{
  "dataset": "rosettes with rotational symmetry",
  "crop_scale_min": 0.8,
  "translate": 0.12,
  "arch": "preact_resnet",
  "norm": "batchnorm",
  "avg_pool_shortcut": true,
  "widths": [64, 128, 256],
  "label_smoothing": 0.1,
  "init": "xavier_uniform",
  "optimizer": "normuon",
  "lr": 0.0095,
  "momentum": 0.98,
  "nesterov": true,
  "ema_decay": 0.995,
  "steps": 20500
}
Rows from block 10 of a small image classifier, named by matrix and row number. Rows with one number belong to one channel. Each number is 128 + 32 x the weight over its row's rms, rounded and kept within 0 to 255. All counts start at 0. Numbers have three digits each.
After each channel's rows are labels from the 100 images, of 14976, where the channel reaches its highest value: "strongest on" is what is common among them. Only what is clearly more common there than usual is listed. The data: rosettes with rotational symmetry. In brackets: how many of the 100, against the usual share in percent.
# convs0: first 3x3 conv (model.blocks.10.convs.0.weight, 128x128x3x3, each kernel summed), inputs 64-127
# convs1: second 3x3 conv (model.blocks.10.convs.1.weight, 128x128x3x3, transposed, each kernel summed), outputs 64-127

convs0.122:112135125067093140147150135135115119190108137142061087119124069087155106143138117068105131140107086153140077151108118156098142110100158155131108139140099155102065154132123069116053095150103138
convs1.122:163143121137152134145065119081155124110106150121132096204155139064092182107089172144160072158120165101205170122150125114135124186191070120110125127115124093125113143137127199168190099103128130
strongest on: vivid (42 vs 14.7)

convs0.4:120129133150147098120079143132137124112126130115095133134109124119168200084159162098096125124130140149130166101117118131145131136123130187118194114078108101173092095199139126107097164165071118
convs1.4:221128135103134085122083115167053105169088108092138119145127182180169142128176106172138118115133111136159153128127109132112121115089137191123105126128095193144109166173100151164104142121118090
strongest on: cool (53 vs 14.5); pastel (39 vs 14.2)

convs0.8:128113150156129146156137110123144070137137094149122070125166192172144162106112081104063148104166151105125131161186127172131206140161103159139131156129048156171132130139169196139159121132172078
convs1.8:058132100114138155094146135172110155103121104117143138135119141163092094122153074127130118127227123115154117106118095132096100119111093123134096117126149101070077146192098062125067103134138160
strongest on: warm (37 vs 13.9); three-fold (29 vs 12.1)

convs0.104:101158107185180137115140101173160119142109128111170155114135125122143133159107174014129124112155081132126091098124167111136109090088136126163110157206131111173101126164122161097126141151085169
convs1.104:103088140195155154143104147145098166178125097104150089147029167142150120143120133066121167078109108171113089134141148115119074174134076114104144180084150151139128064129139152097169119120127105
strongest on: grey (59 vs 14.3)

convs0.58:132125088145128141147104171098147099124136116109081093134110147130097122144149142162129165125057136108106113144046082180156143106113167160177140070134148183125136123165159154119103111129121078
convs1.58:183090132132134131115134116194075187151120114117105125135124139171016102165138166118139154110114124160069113165105107147101117099164146110134126075087103116077124152097156199109114159124103116
strongest on: cool (38 vs 14.5); grey (37 vs 14.3)

convs0.18:125158135106136156080125144065161131116116183109130046103132132154167083166193125104148143123110096107151123113131135126105089125098126112152140110123105000127125109136129111174116165152150082
convs1.18:071166118120140113095103100116089103068112172053099136113143137142141141173108114117130080160133128129125122097182141117152128146082121140135113130129087056101147114141118124146037138146118197
strongest on: pastel (66 vs 14.2)

convs0.35:147120155129117161122152104150145168125177127100133172116168139153147170113122115123134118160099168140183176157145134116071091136168142150163117157088132106172121129125125156137184138158124120
convs1.35:102129094103073138140070105198111123189118111129089083149091063131097083111135056122133116150097128065119122123078048111180154127089069160112116141168098157048091132118128114095075105103158139
strongest on: warm (45 vs 13.9)

convs0.19:119146099163095078147108140150153129170100139149150061118145164145079122108133118136114121105089143196097136118132121160111189114135075131148177152069105107116143160086172111134096160118107086
convs1.19:142141119084111115133096127072135145099101149125167143109136175155190140098100137097086152110171165178103070130155169105108098102123157128156164149114130187184098136100132103142151156127107158
strongest on: warm (64 vs 13.9)

convs0.31:137135103133152141145104158094112110107128102126150067186113146128183124119149092123168151168163130112106090136145148147162157135157102100161183185114131089144134158120109105140122113160117141
convs1.31:122150136142123140135115126068130193079156183149199156157112135114229158120124119115125181117133145103067074132143113160151138182132108091126129139123116123098141102140146134115122132089118085
strongest on: pastel (51 vs 14.2); dark (48 vs 14.3)

convs0.22:161124151124102104070155103112184099121148086133112131141076079126097197122074157216117119141114109128126111151103176166117142131118156086081132103147134102119142187142135107172119096150096146
convs1.22:127085089151153128140138178100145107155161117126092106187186161105107103107081151077166161081117107129188147117129117168177151130114086115121121155163075134101169083161047101090143161148178091
strongest on: vivid (73 vs 14.7)

convs0.34:148089118155132137166079056105152100098121138127135166053093134124118064154125166138095140167119101122106149171090061120141120154121140166127066173092162117114171110149156104155132190149144140
convs1.34:169138089102114158138197079157137146185144115119120144033075140186089097080115097168075117142110136064165150163125070123138134160129175127174117114128143203143121165128123099105155147128141097
strongest on: cool (90 vs 14.5); three-fold (35 vs 12.1); four-fold (29 vs 12.3)

convs0.117:155175114096103097105094085056134107086167069156190106172103112068088126111103100123102118089129169157133115161106191084110160197047097100151077076164076110118118105133068140142125073105122160
convs1.117:117124149138122115170117139190147128165166174154081179139133096132107127108139125125153167182063161116069110150111123118119120137167158154135152100103125132116166111074155147123143124155167099
strongest on: grey (79 vs 14.3)

convs0.95:138132082109142142164122171103089114143122119132084112097110156135102094182092125114127154101157088151126113103147188133144109178075192126135120155102144080073128092128212137172135170103094143
convs1.95:162162162084104109133136120125197135160133148129173149081084155145136138128090135193114108171118132103157128175121118155161107130107146150188098133095158175142131162100131132147129167128140091
strongest on: cool (65 vs 14.5)

convs0.99:054129094107147101096060122129141120133135149113103090095094140158092117044107072105082145129125118210108109094170097118107124155137093069101141099150150166096112121115117130104161154113094148
convs1.99:060045137107083107113171112110056133123128080072104116127139133116081065094176118074096103134188103125098105112115104118116108095208139086117132116107124104102096109088144098115148119072128115
strongest on: cool (35 vs 14.5)

convs0.81:172080173116152056109135122108134098109202156045157089156117107134131125120087093111158082091100126080128123141154130144109151140100180166161155115047111070074167088160128142090128123135139098
convs1.81:156112123123101142114089063095132162209135139147076100105104099098148141124173157094186109120125086148159158095120115079122126137112120188124093166156104158147140103144155162098116166136076196
strongest on: earthy (49 vs 14.1)

convs0.112:117127102155154070110122094147129118102139136125149102080087117125148117100160108078114106142182184084173162130134126151132118145152118113127094096199175111107135135184074104104143065140127143
convs1.112:148120154170160144166214111165105183166079123184177159124128170136061149182165112095079162132115124099082138124127117152123107166123095145155139114141132147065098145169101142098108184092108135
strongest on: grey (44 vs 14.3)

convs0.80:103125152171100127138077104091137123107115133103123117085117174101134072147065101096129109114134150096156126092189129115157112074095130162097139095156090098107206091117164105116069144136150108
convs1.80:155159118134119102160123143175120129088112090109151098120087124176136127179152138137136139059118120110121081168153200149144057121083106157153124115137120125139083160138084165166156132129111156
strongest on: cool (47 vs 14.5)

convs0.17:140120042105150132117115118158111121079156151074101138062145074093137167093141106080117114134190159102128150120116108143123107086083136169165107118124153092118110146171097096092108105117145140
convs1.17:188171158115091094115136140177129123183120132105106111114081083136133159142087126191147149062084042122144149087096146102174146129124138110138185129195132138100095099157092097137165140103135114
strongest on: vivid (39 vs 14.7)

convs0.101:150065180099089126088113108114148095132114131128135173112101107104193105117123101174207152142140142146114144127158110091135149153094105192123148246098133147184127177136134138172132162140108105
convs1.101:122120090184127124163113145155111190199102108134115119145148120164077141101170134092100119126108120096141088168133081109130112110182180048117093033153154099077106120120130112053152080137106110
strongest on: earthy (44 vs 14.1)

convs0.75:094164119150100112146087145111131170132157149202195120181115121132148137138163142036119129112111158108106077149090198100147096134130157128146140113161126208149151105102147080141138161085132104
convs1.75:057107129121118120183143141164134148146149118107171156141119167145193133110120103060098196096124187121083049155115093107152126131156184089137125093098126084143155088126149113113125099134103118
strongest on: grey (87 vs 14.3); three-fold (29 vs 12.1)

convs0.110:168112133132127046154145138153142123082084118180025162167089149125164135163146090158115113073107138093153119118124136156092207153132102109182167120091149087167106124135122140102132084110097116
convs1.110:119113133120126066049112131141118152145109162101168124177130118157125175109137089118091141096183079124138129113141173110141138148115103161073172139151076202182204147137126098158154129143132126
strongest on: vivid (71 vs 14.7)

convs0.100:154087159086154102114101088102128105129125082204074159109145149102140188099144140207136113120132131124146185125098154071137213106130076109126151122104159206122086130122109140113108065116128143
convs1.100:115134156153136152126149140149139149150168083052104122195155088078112144111148130075125121151088136126102071127108078165137063143095154084112131121101131096123097147127125120088135104140158102
strongest on: vivid (100 vs 14.7)

convs0.38:161112108131132163170109111107097111073120115103098148126091121144044118116100134178091200100064163126133172102102151124155057185127134155171083116086163188110142210157140149126110150115160083
convs1.38:181087117129113122163208120172068160178158096153092149139130145175005111110108106130141117106115097105147180205110102083165173131191201128116105070112129160068131100129140093113125127111082089
strongest on: grey (63 vs 14.3); three-fold (34 vs 12.1); four-fold (34 vs 12.3)

convs0.56:137153202060127153098113126101110120159143115147116124151126116133123082123041104175170168143200151063146139128063100146128112106045109114119153166128120090165123109155125102125099108170117165
convs1.56:135092066074136118141104106109152080071154175123158107117187146054118115117132076119094089145115074106163162100169145143135228148145141148121099121114119111179088144171120103177162110115207138
strongest on: vivid (42 vs 14.7)

convs0.3:142106100104139115140179062097123125092088187073133158123160130129126156054136163102115105124072115153134126127135087128161133099084121119099136108190127041166136150135108153080062157167146143
convs1.3:099146125180160150067142120117154162115102162132125089086150136105130077165074139153122134185126144137139157129105095123147109129173131158200147143124207115152082132227096163149082106116111172
strongest on: dark (51 vs 14.3)

convs0.43:135135158064143098152126113025141134148154168079194103138093084160088070136163156114174155111170171048120152137151144146075105166089136157178130185147124042136094144138153130119109149145138145
convs1.43:127158077132153135110152163121134070104130163126157151171124134100149089175098093173107129196116109069108115136087075110173172133127150168146115114103115111130196174144131139177096113171152112
strongest on: pastel (50 vs 14.2)

convs0.50:098128136148183138094126088102129165141090141072153116134124128078134108084112119076126154122153151138147113088185108110081090119067109133100130145113176108104157095209097141126167100085088097
convs1.50:125103153079111123121121129106112115189115098107125097154135149130167103137089155101110093153096132136136116104070183082223128152148143166115151111133086124138135149101109138095164133160127150
strongest on: pastel (73 vs 14.2)

convs0.41:152133144111116156106128201161136115094149128179152004130151145130132163131156135119102082125097162157107126092146122175086118092070066075076118102137080149126107179070128182154090140099147149
convs1.41:107150088152089122095147134091129129120170130138093118133141105171145149123095132156159101136099171174123132159103145156139116138153106079178164182163112093084168113127132146080145075122161134
strongest on: dark (72 vs 14.3)

convs0.79:084141100095106128155027176165149106113110183096094141140162109123104159201130182166098105127168113113119091168049085143104092122088110149191108075108091072131146133112149123185125126141117114
convs1.79:174141137090123121076142086108147106113159105076119120121063174155094104147107163129130111092138152128150145126179139142132118131106121140107147135141078224117173136102150083124085089124119157
strongest on: cool (91 vs 14.5)

convs0.105:066139124121061111131092136142142134102115159133146101156118075059119111116114157145118125108039138145135109096146132127146116151146125112154154111130116148147119134116110115126134112141118148
convs1.105:098102160123159132119083081135118125156162117122141096140132089136109050101078149102138141124090169184165111072148075156134106177182150129103178117100112115117143127033127150124149156098098099
strongest on: warm (46 vs 13.9); three-fold (29 vs 12.1)

convs0.53:081139145062137109103101072136151189121120136084129086087125099178145141127168117139115096152128138095128124129195125105123099165083112136060106096071104133134146132148085109147114129122098133
convs1.53:167065147137119175098153125129130111096097185091128184016108163097084145125179077106162103130117125198079111107166106124142135145156141097114090122122125198099133099097102174076124110149125093
strongest on: grey (39 vs 14.3)

convs0.49:098148132093149084135092152134131124133130167102120080157103108110163113116111135049173184166118109164095113077141159109148152159122039140148128123142126091146117085093153143158116125129142143
convs1.49:109077124142121130087096122139110173147067108096112137152157121131181107096111129088136108148126097138099104168134109093167149149160136116092120114116159127112116119108128121132101138171132115
strongest on: pastel (92 vs 14.2)